{"model": "image classifier", "patch_size": [2, 2], "beta2": 0.99, "adamw_lr_other_params": 0.0015}
Rows from block 5 of a small image classifier, named by matrix and row number. Rows with one number belong to one neuron. Each number is 128 + 24 x the weight over its row's rms, rounded and kept within 0 to 255. All counts start at 0. Numbers have three digits each.
Before each neuron's rows are labels from the 100 images, of 14848, where the neuron reaches its highest value: "responds to" is what is common among them; "patch colour" is the nearest of a few named colours to the mean colour under the peak. Only what is clearly more common there than usual is listed. The data: small renderings of single solids in any pose.
# fc1: MLP up (model.blocks.5.mlp.fc1.weight, 512x128), inputs 0-127
# fc2: MLP down (model.blocks.5.mlp.fc2.weight, 128x512, transposed), outputs 0-127

responds to: blue
patch colour: blue
fc1.448:144160115128127152130134177154114116120107166127111100151089085110098092082102129148149121105143143102097114112189126131137101150113150118113147106149116147106108122133166126127116097148149122118138120122062156159122125091107108122110163155100102123111085111082141102125141119096130155145137170091149129106152177124119113163164145129124107117098188134145116154137152114102137091134135
fc2.448:111131149110120154111144117121133129131171102125125152095118143142143112137138146146110146112109135147125129165082161082120118090151061140149132142144160107164128109110128112120122104101058102139140126100174130106132150114095131095114128112160163146138112152185141120127136143138150129090128096112138111172151072103140138110135120132158136178120067095106127119101101144162160117153136

responds to: green
patch colour: green
fc1.93:134149158080119137108151129133147162137130092131113127140142174103159151144148130129066152168150098125162114134154113135080114068155094117137118135129134125122101127123156134105099147111147094132162130117090124125149078089111104078140104166127121113129114114142141156146142191141147140132100132097104074133124168119103158113151093126122105129104122146090142157147107122159109120113151
fc2.93:079108133164090192139131122123156094099166150142084126175127127131119125123113132155166125097111124142075105151082108075127185187104141140126123136118109125123113148119078101133139124144135143121131140103160120159144120111168139124142152087115086103093096108104147085113142161135135113130140119132088138136123109124112136128123131126109153111144126112117103083134115162095161117112111

responds to: red
patch colour: black
fc1.201:090081112116150098140089108126152131086131141072122123119165086067170138136104140145096092138133145145141099161138150132088156094160111130132133102156122156168151126159173159129121140122112065082148141106128154143079148146111118153115152158170110106129154116168124121142114138154117115114157147115112107111134112108137153094105116118135149161155142146119111145123117114122143139156117
fc2.201:154162134155129157149139127148124135168095085188142152130099123150070154132113112150153121109076122136137182121148152163153130131099160108108114121138141136174156121120105112101169096137096205150149133143140099119185098129134129108124107069127122127151117105136130115096139130130145131135136107130123141153146144167128132139128149099128103088096126124140133141136159157141114117097093

responds to: red
patch colour: brown
fc1.97:172117101122180124131133113140172146103072140128148145161126135115149135115129131103097164150118130111100147117126156117152088109123160144118126168138087103168130091156161143105138147112179104101140121148140140104090144139100095083121114138096125128120083129116118145169136155123129124179104146125119153132085136101157116144151106173108113136109131055130083152137142134107136130113143
fc2.97:158099110153136124159160141131121093100112148158131169107109148071131106086150164130139136127157162156130123148127134116132148073130126152102122097127137126105149121120105148144082114141181121130106155098124155133114071086113100140098164127150116145164153081107106156122132063137088105124136149117107137108151149141114126182133099102136148136109118143144111119108098133123110135152086

responds to: grey
patch colour: brown
fc1.129:104144132157144123122091092145089135144108147115149142107095150136093141113111123117116143161100127130150073130137123118100153123111140095150100183152116166117092129143118141109120133117165139175177132161107116127086086121159144181089078103076152152132172119123161170142123114152115100151124133123131130118157120107151092168133155137128137159099130157108109141131128115126120131078123
fc2.129:146108138152111124136129149128133153139131114095124187153136159092148097125151132137147161118144126145144157121125125112132105098124108160131148087115156137135139171093148118169133083128167110108098162070129130162126129103125152076155107176167120145138110153140108138150140171143181172107155143146124109107077153155107152143101135081135097109130142105109169127153142128122142111137144

responds to: green
patch colour: green
fc1.30:113134116139113097167130145164126144083116105117139144096162161050145142099175169079140117166119118083150107147128092101113118107114099118146120121164161133158162128124148144168098148124134143139147100103097088127112113132113147096095175090140096169096155141131125138125137118105088094140130094122140142129157120145148150168139136129130139145142120104112165146141146144131148127135162
fc2.30:120154170136135137109123131080108126158140151144114072159129079149150135135084140144160153114139120137160133113145133134129134136147159161107149127139177130100165115157166161077131122130107125116106168114192167117125089124113144179144115145125153103132109136111138113153136122115139119166113157149103128129133123130087135102096108099104114162165076155113138115121138128101137097149077

responds to: blue; black
patch colour: black
fc1.16:103140163099089120134142096112130131121147155129109163147127090165150157120107108175113147172129131123171168112153127119161136153133124133143143153151149143126130125179150134115106151148112126093165133116098132133143112146135165160108136111158132156152155138107120143168118161197101120087082167174117163104114143154094155141144122127128069118130121110102148088129102109123138132158123
fc2.16:163172124129135189125112133124138136136143166106107184134136152160147113131122166167172131166145159095181131113160118143196167169132131128167122177160107136168143136110120132134119142172128138102130116152130110139122087128135130141177124108126117119156151122138115133136159111159120128132137132108136144155158154103138172140098148148113130109097125138126090137133101144133139152079166

responds to: pink
patch colour: pink
fc1.36:152198101150107118110134161151111120153151184155127143142145148106141080134089122125143150145081131128146071137112097129121134103129122153107186127128154151129119175144153108180155137092121103092098144104079137108122140097085115129104103100100132132155115080135080143121133109127104121110110125125134138138126092130124105108129123115114132169127134128113166133131111124111073151112133
fc2.36:106128124166184162132120142110086155102127141123124131114133205120112139113174172090121127130137128152133156106133110142102154106157194097115095132131126112140161089144096154121126121159122124137176150187158128117163152143141156153127152130121108170133151176135144114114119132117120133129139169146134131152124155160140174133161115148144137107117142102138114096128185130151126120143121

responds to: green; red
patch colour: green
fc1.204:071140115097130134155098110093113119088142144149141127108127161122164165117107197159139120144138102134140112115120110126086130146152117107103115121144119141115154151164165161074098160157121169119100139130109163114106131129129178085118147124148113122137148126143101118141155094102104100117051136122155121191165123129122131161139139110151142149135123140126150124110122161126126133105159
fc2.204:114140120115147141154153104120143153140097124155124134172117130152157150156153105138163105149124158125108151123089138113188174128107161171123134128150151162120141134139117123143087123135149064129131135119154160160138074154114150122163137122136112153164130141125122116118128134080169121131115080091147116116140114122176100130096135127151114173096102078167155145131156123085139150142137

responds to: teal
patch colour: green
fc1.107:146128135123085102141108122122134204142135142131088148124124130142092146104137098160102103154151082082104141144156106121129136135161103159131155110149092161119138118141145136143106119114150136180108124121146082098125154129160122120160128128146153169137084136090109127132103114101111111089126131155101100132110096134178111161155178139127134144135114129092097165144153167131101137084135
fc2.107:117137091099136144122112151121145103112126113126150163114162108175138090142135158115104131089114106145155130105085142112143137124121129118151145140148131100100104151132118161107143166193153147136160156146168138136086091159134097137123127133117132114080144097154143131121140090146126113171173102114146120134124154153134154142119113097094103109159152097152124112116099096161175096178160

responds to: white
patch colour: pink
fc1.405:131074176162136160176142109112121149169127144158132140164097123130126112083132075115133103148164106124137082127111127122113147120112146125118131147150135122102097132150129174116170132151124114100105133079176127106108129129113170116146080204133177103146171125096115124141155110158105112154109102172136112137124119103124125107105150135163132099127150114100130130124128131152121144119124
fc2.405:084144139123126097097136113130132140162137124150143110126100114109100150123156141098141109144133133127131185101130102112153163126134143112105122140132111112092110086137124105132145104097064137160192164171101142121124110153148118094089087083137088105112087125130126110121128121092107146137133150114121127103151117155139129206116133126161107130134109153170124146138068157128143132125110

responds to: blue
patch colour: black
fc1.58:118114142136119101153131138197154125159114140098097201119117100126094161131113087121115104119127135077152162140108096118122131142122141125135156148136144111133117106137135158161143111113115138134105124192127155126134151084147131147101112143137119102098133160100147122129117155125108081161112163109072095124121141134171112125141188133122102091172146105099108124126136100120139100134160
fc2.58:154133103086135163113129166182131136123115155138173076140125135150128127144129160127144135138129097121106155153112120113105121105103064139108115139122105090122135146119123094118090123140120144129102153133112113177131136084136141112132149122109134145144083111155123168155152107163100168088125108145148175129130092158127183100127093148137154153150130103093102177117123126113113155132083

responds to: black; white
patch colour: black
fc1.331:123103098061153165134120111128120131135098129113122131160161092114106142081102109116136128095122115083141128138159109148061087123148130159123147154122114131125128142147081133163149124096134121117142101104096125117108163103137118156176117115099105118148137160107116160100139139118116104131133101101102164076127063106136175144153109139136126125126147144110135118106129119150161090157090
fc2.331:173132160195161132147141141144126160138110154157153152136116191122118136152130149155129159137114169164135106121150137105171170095094131154124133160135170112126144136123157085124120169137136128144138143168149130114130101122113180106113111138143106187128159114158152099133157145106130078125079155124139111147140139129139111137152130170128098163155148130123127124162130165125136134130161

responds to: white
patch colour: white
fc1.503:125148150145178099158103115158118152169123129190146140119148151131187173111107088130107106150086156103175160121158121119155213105112109145151151098137098117108140122119106103121141145133120166123155112133119135114161154131136075125134161113126126146110134142133090166119113127118127083122123117125103171148137175129117136119139143133151118141100119118144112143139123106100135098129165
fc2.503:132167124111073120145130145124162136171154126132141133127091121126106079156157112116134119155129123112116156114107156126103106128143127091123124185099172074161152131119124157100120149134163131124167102127141105144126142130110161128091118152134126102153124122081153116131141126113158113111093121134159135179081080142109156100135149118143163135107161130174112127139169091162149101092116

responds to: teal
patch colour: green
fc1.259:097107115155099139097129127175156125130164123092140115170115147065133125142134090145119135132164123097119131153124151134136140128128137151110124111149128139123108136132132109092126171139132105133096124117117157137124134130091122167126131102150123130145124155157095145154118117125127083118170207135100095185141114100141117176130147135133149124114151103148189076136162075128103144100152
fc2.259:138151144134093104122092118117109123152158139103149155121142134152138139138154148108124162146126135114114147112116141103119140183090134116137104116129096145142110132135091171142145110150103161092146107137137160126118164134137120138143154111117133128122155087169130105133130143169139115142110084149170131148093153183143123096192170052118131120125123115137095156168085095127098094156123

responds to: blue
patch colour: blue
fc1.205:163096116140116117119093083172155162144101143118097115104134128137138159130147142121158127170078117114063143093159115114121166102148123154123104092132127126129138106174152116156109144153108133167161129097128154112153163161159144137141130119145134162134105182164111118177133134120131124143095139105139142160122144139114130140129130139096138081090136119107154132129101157167092132168101
fc2.205:104101107134140120111109149141160092119113145143162140172145107155126121174103117119163107139074095108109147118126134090133111160112126113106120140147121095101135112089087128068117136068105142172148118153118160099073141159144143147104122157127117111155160145140134172105114113147118133118146160092115167127123147101150149125137153159135114135127089115123134093125176087150109145153114

responds to: pink
patch colour: pink
fc1.330:154087160157122103155159135129165113105139127134119127141168108128096112067128144130154152129133143126107096137113104105102107132100081128103145137141117126128156147143141140144141141103179105144110077119114104132143116141165100151170178165114081171127135134141175145126174090168121092168101154145134086156133144124141094142126126112122116144100151102146102138123133095162163137136124
fc2.330:140102140126133107103084112095145122118111109104151109103166137146144118119119096118108146112113131162148136165139148162109090129094149127135144114115096103141152090116152081102170097138100154134093188153150093105148156134123136124106089111102140121134133101138112098139144134095102172118164113084087143152130093139105131114079112151124123179136115142127122162137099119140122141191151

responds to: orange
patch colour: brown
fc1.98:100186130122142137113111134114106187151118112157143176120125143123154137122142095143151141127127116127071074130156150165126112089109115102165155131132155111116101129172142125137101133086178098095144144147090137095089159132097136097130131126103128126144136118107136113130109153131135149158138186099153110144116141138164114143177158124131094122086114153157123082113103126116112130154117
fc2.98:127124137114093102106145121138144090105101085116097114143138128165103145105109111157148101155124112174098116120119092104191164113152103097089134118137103125108121140131105156095126155160107114187121163112132087092144113133149104146139097082147113135129133173123102143153143121130073125110145108143145172131153110169116109115084125104123146100125107140139150132156138104178144111110137

responds to: green
patch colour: green
fc1.445:124097108152096130117107158145159094157120137136143164165161120139100127118127126133146140124103191095173095105106101119167165140116099142113156141152166098134145096115113100130126133127121114075128107110137187106128090176152117122133170099123116123128164139123142168159171089141144101122111143106123104139130158086112150113097141115142141093134097123178136100150111139128115154141148
fc2.445:122126158134158108128129140135103161118197095114137139101119165098155123110113108129160124165129094156120107148145168108126109116127175076153146177135103120131118100121131184131112109103127147149112145117121118122142103097108142123167111130180138119174161144133110174099123100110148117138146149168120112161156125155147083123096114113074131097164126151132142133117150153096115153149121

responds to: teal
patch colour: green; cyan
fc1.384:126155139145103150130107153141098145163148167162134146147106097106134205146129121121170093120171112109137105098087121119103128125131115143114125106128093133129114102147129090112130127098126135126128085119119128114120183150136149104132112162090126168128143152099129128165141151089118114105089118110086127116131108160172104133138110109130176132141135135147171145104112081119097102080171
fc2.384:152113150142135095156132158093136135105135102111166129115115160150098136118091132130100109122097108118158145071122128122112130120106066138186112115096141153149164124144173131136169149151147089153121162161139108118115109149119130113119133123100144164113105139141095104127195148114121157121080136115183159143094146115123117147109120122120151156083116125091093128159129151149147122142104

responds to: grey; white
patch colour: black
fc1.162:133157088102162128136144104164147122119136112116173113087123118166123101119154104140056121132080120113173158123136154161136123168125139097138109103173139102133143134138148166134144131134136109103141144157097102133131124134109136159096154155104187154116133118166101108136092114123138127173117137120106069108119135166139118112146111109159138144127161103126164133115164116155142124091169
fc2.162:126089146140088109108149131086149137116137138124113095118142114139157128129109151084157111125160177091167112120178134070120108184176131137137102139164096120104123116122127137088131137120133121103134174110127149120149116098116084129170140141123146116140106071128103147120131107114151099135149092141154152151130150096108107121120111141095149146129102127157118083102127118076166128101108

responds to: grey; black
patch colour: black
fc1.463:155143130107111122114125099157159116090080096133148118139139033118130119093095125119135162147135127132097145149185121151132149148079142135119096128141111150119122173153138110139121096103112088115168165114134155129114166102097160144148118123143135146089122139155121172109123120093133089165109124097115123108125139117134124140109128134140084088127141103113136176113175123141137160129125
fc2.463:127112144125123155128098142069124148116136168101116096146106144153148123127155173148096119106123161115140160094132138116088125155180095137169133131167136092121118081118119196117142108133121132123132104102173063102114134080129106151108146144138104141129105127107118187141139119096164160093167129137161142109136118095131138119152138145121148114127128109135128095154135147111113168131142

responds to: white
patch colour: pink
fc1.510:128157131142128142160160135149104152109165156133119127166140140090138108133144136152107124108129127093132136095130119121166138073125116095106123146172143131146167106123138098095163155175121135145119146139082142109065118085122080134122126082118119115142146146084120101143109111133135092141135140126114123148114135128187134108154184141134115122165144110079162136089105132104135149086150
fc2.510:131168136140160149142114106147145112173156125122083120176123145159148139135104104137141104097114155070099114121119079104111109165155075135136134145093161137126153112113120095161131100114113129129118122140149149087102119131130167130100115183101109134095111114121133136155092110138126098148131150128151118148179128138136161128151110114163146115162096136067127155152134091101162117126103

responds to: teal
patch colour: black
fc1.370:114123125129106123159146103152106107215119146125111139153095096154097132161120120160101099135130154124114148124159108130100162130135129116105126090106123117143113122139133133123137115134128116080122126107112145156124098132134127107136069128089139150034107138101131114104125129106129116127132165121117096149120125173157139184094165131116092103098131121129118193117142122132120130113171
fc2.370:169135136090136148108107155091155143118154088137116134110153094098143139152101113108135151087080101142135152102145151139136121129135123198125107139111105126130163075084115154124075133113114170128144091171102133087161139106119110126115150148091127124138137105098137115150146181152125137145127120128141139169139143097136143130158085091121132164102161127125138094094162133134116120130153

responds to: black
patch colour: black
fc1.371:120135116137113119115079146158132138121161149156123126139120126106122107104122109090105180179129123095121095149158161109161142125157110123121152090122109099150167145163092116143117135136124162170185125198106140116112143135127087120140157130160137072106128120151134131147118110126136122120171162125107145117125107087135141143140132153128138195170167148117136111131098135172151142126132
fc2.371:168171126101134085061092140117139096088102097129157106060142151157120116136114106127127122122123178131124160113069116149118111143133121155099115151102133133090129145103111149135114112095111200111134166171147118099146138126130138073148097097125121122159111140135102119086129112122138155120138123123124118119097117148124128152127097110125096102155102108179106137127128144143117135131131

responds to: pink
patch colour: pink
fc1.326:095166154156181123123128104165110119143157093125094131115145134096174121145135121123134116120146188114138172096151163127152149152126128138108108141101139140130136114149110166108098117159114146091133121108137172147128119134087132151167127106133087107100101174182104118088119150140173124149091129131116183103116116139096124140151139144159088157115136137178106122102122126142128146136114
fc2.326:131123156140103089130125129155132118194160115136101144145086115132119119125113125134152090122103170141106158105120169116124136141114139110153127142129092111172150179139073129139103128156119125097126139108099151100161111126130153144093083147106118048129122095089123089098131140107145134097201106149126114144131117132114143130126141149120121126133121138126118124115134150107199098142112

responds to: white; grey
patch colour: white
fc1.212:128094114119162084102159135136131074132126127097127167127114149093120128140119130107114100124115129103136143130191083107125103152111140135161116169140105116089151131166146151113158119112147142122137125088137144149139157101124119125157122147118120118123138164105145106142154113107126128085116140145104109093105145131107149112154164139074180154073118111100178124127157077125144174148164
fc2.212:154150101126105148126138157142146150088169154121105125124156083135105113080140102159111123133182138093096141124094131141140131128148108094158089143153144161127148090126149140105135135158150120112141138142137100124143139102130123150085110117116174201098085083124122102128159124130121159140111132130097149098123089099128110115085131120097135188152130132110113127119144149115113160148086

responds to: blue
patch colour: blue
fc1.34:119142105136148155080094136128149152162114172136108117136165130135150091137147153175121113113108103124090092126162148121131143154141144148136151126155079168081114142159108120114138107133138149093120135150123091116105171127155129129120168153120115102150132120144152093132115099089177151094099109136183127157102118119128117100159111110113105098146110117151125106121148080160147080097124
fc2.34:133133177129111118144127175111092139086134116094118107151137094156121146161146095126182109149117124137138131120134143159135167105127135157090148163115117118116119112132145174123115135150185135157107169118122147128119123137138154135128111121131130153145160098109146121130085112186075127094123128141100130140130156154159111136161108195142204122129117099138099144121156144150137129161151

responds to: green
patch colour: green
fc1.191:112135109117117125112146096144118107121117119112127143134113105131113120093129147154134114111132128103158117169082117130112147132124126129130168120132147201118159128149137134155103148123118146169128126109098114174095146160151096117111208143129107144104103154198111131098119149136143185133122110136092122130167099133087140126148120131118104167153102114119167093115181140096094106102118
fc2.191:102135123129139081161133179102165150098132087135132146118088142181104118136136122145136112134142142136116110096125172137144064157142137105118066140114104106161136076123138158110146126125139117079143129161147127118137122111117167098101097100137173157141122102094138146118141076115126114137087130144128153186096117128152129106132126129148163114118113161137130150113145172116131101126112

responds to: orange
patch colour: brown
fc1.336:148133136145135106148102160136135135111080143125085105153109180114143103128150106123144063128123133144131142154163105132111150119120109155106130119148116118108116101131124141127136136162182085120103162136108131173086116136075140168095133091096118087116113150126138136140134144109116114125129168159110119131086155156150111161110135101167128124070110130122117146096154152143157175149167
fc2.336:154128118111105127117136053083116103106163117113142121137105087124088150119161135167119127133115116128100130074114141089138122137120110129135090138165139177131158118175128115107146138120075135124153142132111145088124141150132167119112083172103094104142108137144089148149124136112093130135130110109119122121140102105107125131139119147152166125152190132161196114171117116136113125130136

responds to: green
patch colour: green
fc1.470:188145134122148109135109065150094137114116160103163126148093117127113148174181128134128132101105098132134138139122099129140162150116107090158168112142117146143063146111096121112139098156113155130107150125161145151111148138135134107101148118129150099136162177141065149139131128136127106138119154143133150087178143121117143130098119145100099155169150094109094123115126125112140107110154
fc2.470:067101147162128141150141081144145090114167135111122166121107126120115177133127157160179104168156123138081097103145095140140110144124128140124155136138137103165190140153166140161102128119148133096170114165130118101163135143130128118126125121131149131110126138109134125097138107146138116153136120153135100083113127096159115104152121172100109106077119155160126107130137142110171169125121

responds to: pink
patch colour: pink
fc1.63:110087111124143139102150176104092142134140119132134182154129135128119130096162106143135078137140162153134124151138129164169120132123079127136125117163105136144136146159136110130093101094122134145131145116133134144135152099101168145145090152132141092115143106134099100143129109201131136167139154119164136128106125145132091164109108098154047133121156127128138117123145122117196096118127
fc2.63:141128157118112142143093118155136121112138142078123126113134073164110166091146106166133133135137098123121128178166146116129160122122110150134131162130142128156114154106127153172159120110138155132124169130167066126178130126151090085139133103124110162167123149161173116200132146076131148134122117124137131139147122150138117131140151120113122143149111101079152161155092149146129145127133

responds to: black; grey
patch colour: white
fc1.203:147117121104144124143134137108080170116123109092127152138084112099105112116129123113161152088117158138124124085191140147149130075131124127093177127107116090142132172116081111131157120083129128117137173122140129087117107163141112098151133125143094120122156174136138122155147117145097147097121137119136074124104154136115150095139124212106151135112137123146148127145121106154121126128136
fc2.203:086161144128179095120114071106144071127130149124178107100158137142128109128113144170102084133136135140096114159138117114144126115175167124153177154137110141105170145134156081113143139159096163132118151135132122105119125132107123113133146110125125140136123090109122134144086129134115107178145100165130135084115101129196115142123141113121073142144139094124146154154124126127123113130154

responds to: white; grey
patch colour: white
fc1.297:097115163115113116136118123145166125138160128105138121112124149142142166104141130120163118109101113156116113160145161123144159176058111140129154151156129148141167090120120117084148105094136112116140119151122105099133136157125133160076123125119121147096125168118133098131156100128105111057110129097126108107148187141146157092173143161128144115113148159156117144127119108139090159142168
fc2.297:163140107096098066119131167138154137111122114110127139116137127113080136123137113089143153133117133125112145133069093090098122137142161075138162165101118144147116134128118126132155154158092112139124111135076132099135128112144143100190101132106159195112128130130163114108134130103131144150117153132153124097132146126148111138121146120079103134169140095091142142120147106093138111106078

responds to: pink
patch colour: brown
fc1.239:120137114121131145105118165117077126200116141156138156157114131144123093084119111165127143135112146159077111130139114109122148123123131149130194145104117123092144157122116098130115160117153098105148112124121140124112146146159150137073143157139056124136108088167094136120137074134135111125133130153115153121095111182111113093111153155114137142108126133088120133110144117084125159122123
fc2.239:145140139119111093140120136112117143057131125120119144094098137105137152080126146115088094187107111101137147138133092143166127126152144121125099104170088136154118124136141160112114134171127117160083119156135092108145148139116111146181135106118135153118158123171110083127111155112129127110116157109125132125136080081123127185144117088107114097135091108138141125133111102145160162124159

responds to: grey; white
patch colour: grey
fc1.139:097085140129083092097137093158090113156118117142134111127129134132154113093120141146172124145150104120146122114105095129134113101146144170166108117126102167176128123165171165125131067144153109115161134135110139141113106161113145120157182123104165181078121144124108104123114115118134155147136093151095126139143185121141118122103141111140132138123176138086122130150128124123104137093107
fc2.139:129083119133090157127112124096128146112138131131133150140090164151142152102133114141094210117139143058120102138170162153175096151155121153083158112140126084109149104135154116164167177132143144147132106138115129135080153132154124117134107144140116123109134120088091120091103132106165161147161149133167128138149118120121143144140122144143175124153123135147165144130123133136137128123152

responds to: grey
patch colour: black
fc1.355:123143086113131157140098128102129123143146107132107073117119151159152147130089153126117147159081095136118166115141121117119104093146115107169149170125129115109197112135112084157109120115152113139149113119113170119136097189101128107115127152110154142113122155116153143104107102110154097132119099167124148090111090191153135122115122125163114148119090155121151126119155151112121167150145
fc2.355:132088147119098095118149124115128117130081151092128144121181108075129106143136119142122105083151128160123142101135083141115067109126124166106158169111119107112110125122110146116197145150150111118137089147163117166105169073116125122109119096128137161078128112108092153143137102113112171121139118109117138106088145112123101144146147143143146078115164145143109120123132142142146120112112

responds to: black; teal
patch colour: black
fc1.152:134158126090148151144114086165134148139071147129133125134157106124152147084129098119106096125129128112097126102159116155134107108137139165141110133167122086104134131128147102118167148082111078116108144142135139176138160116108113109154105136074131158124096134175098129145129128126103120107107168144165193162109126154125156111120121122128126147126137114129159166133131132143170124193111
fc2.152:092112116135149112129178180126144107140130148120117122133135118108166084144120157151155147160118141113110143128098131100100141084092173133160114132103108106147124131120089212153098113146116155111146142102110117146132120128153136108158152132155134095106157112140126141146116099138152081112127158131141111105143093141155133130159158139127178108131134147143122139124143109115108153037137

responds to: orange
patch colour: orange
fc1.480:170142082135093138118113140094140153117125177171146115116116159146142089138141115155135136153122134148149164116137156141103145114112132162126125104103161133109101102180077165121096111106100119109085134086146140124106134153135100114153119132105133155145111114133116174130110122128140114116145128096110187116144169122151164108150124115097084117105142120166127153129110095131142077086171
fc2.480:109145167116106170117124145150109149185153084114102064089143136126139124169108109091154112123121152163111117124142100073130166101130123137143104132163104098125110124158124130177123145147141143164169134086139100129144132107102095120165121143121108092121157158102155111139112138144146110152126082159131083163122110111113132157135143186121123139147134153131122117129101152144156115117144

responds to: grey; black
patch colour: black
fc1.404:136135113121132132139095107096086127139117131135153154154127134096127166149142120111154106097115065132148129133092139087132139134115121143138095110078129131084144082105148147110082114115134133086085167131098116148139159140161144105130137112077124155103111132117152126140108099136135107147153119113094145113151177125134122113197147135160128114154144142063167096091115114103128145135135
fc2.404:101096098142140174118139148145157118109098143108101115151117163130109095108129111156131145136137154068144148119146076154110123082096103143146178108153110119109132148126100105118137124143118122073141151138131104134124162143127103168142132149107178096146120118159105173124166135117144126116082116137158152157122104125124117172122094114149121162124146124097076142151104090132133104173149

responds to: white
patch colour: black
fc1.233:145118113083207128142115082135113106139125133178116162129113140072123114122121111128102137130125115145127112088173176177164135143097145136123122126109117131128113120116122119114155136119126133109138107129162147140127141137138087147119135081090152151134153109082134111130080121075105095113121138149127137126088146118113138129157142163136112124102183163130112168176144163106103126123102
fc2.233:118166131130098130162109143100150141166146181095124125159116119159158105115171146157159170087122159135155092174149095127127134134163127100120148131148146097131121102148135165138137135161130133153125159131163114107138144101103127135180121138133090130134110132165109145123145120161160111144103097098170114116110116144156111140109143112115126135167110141133192115071110144106135092135170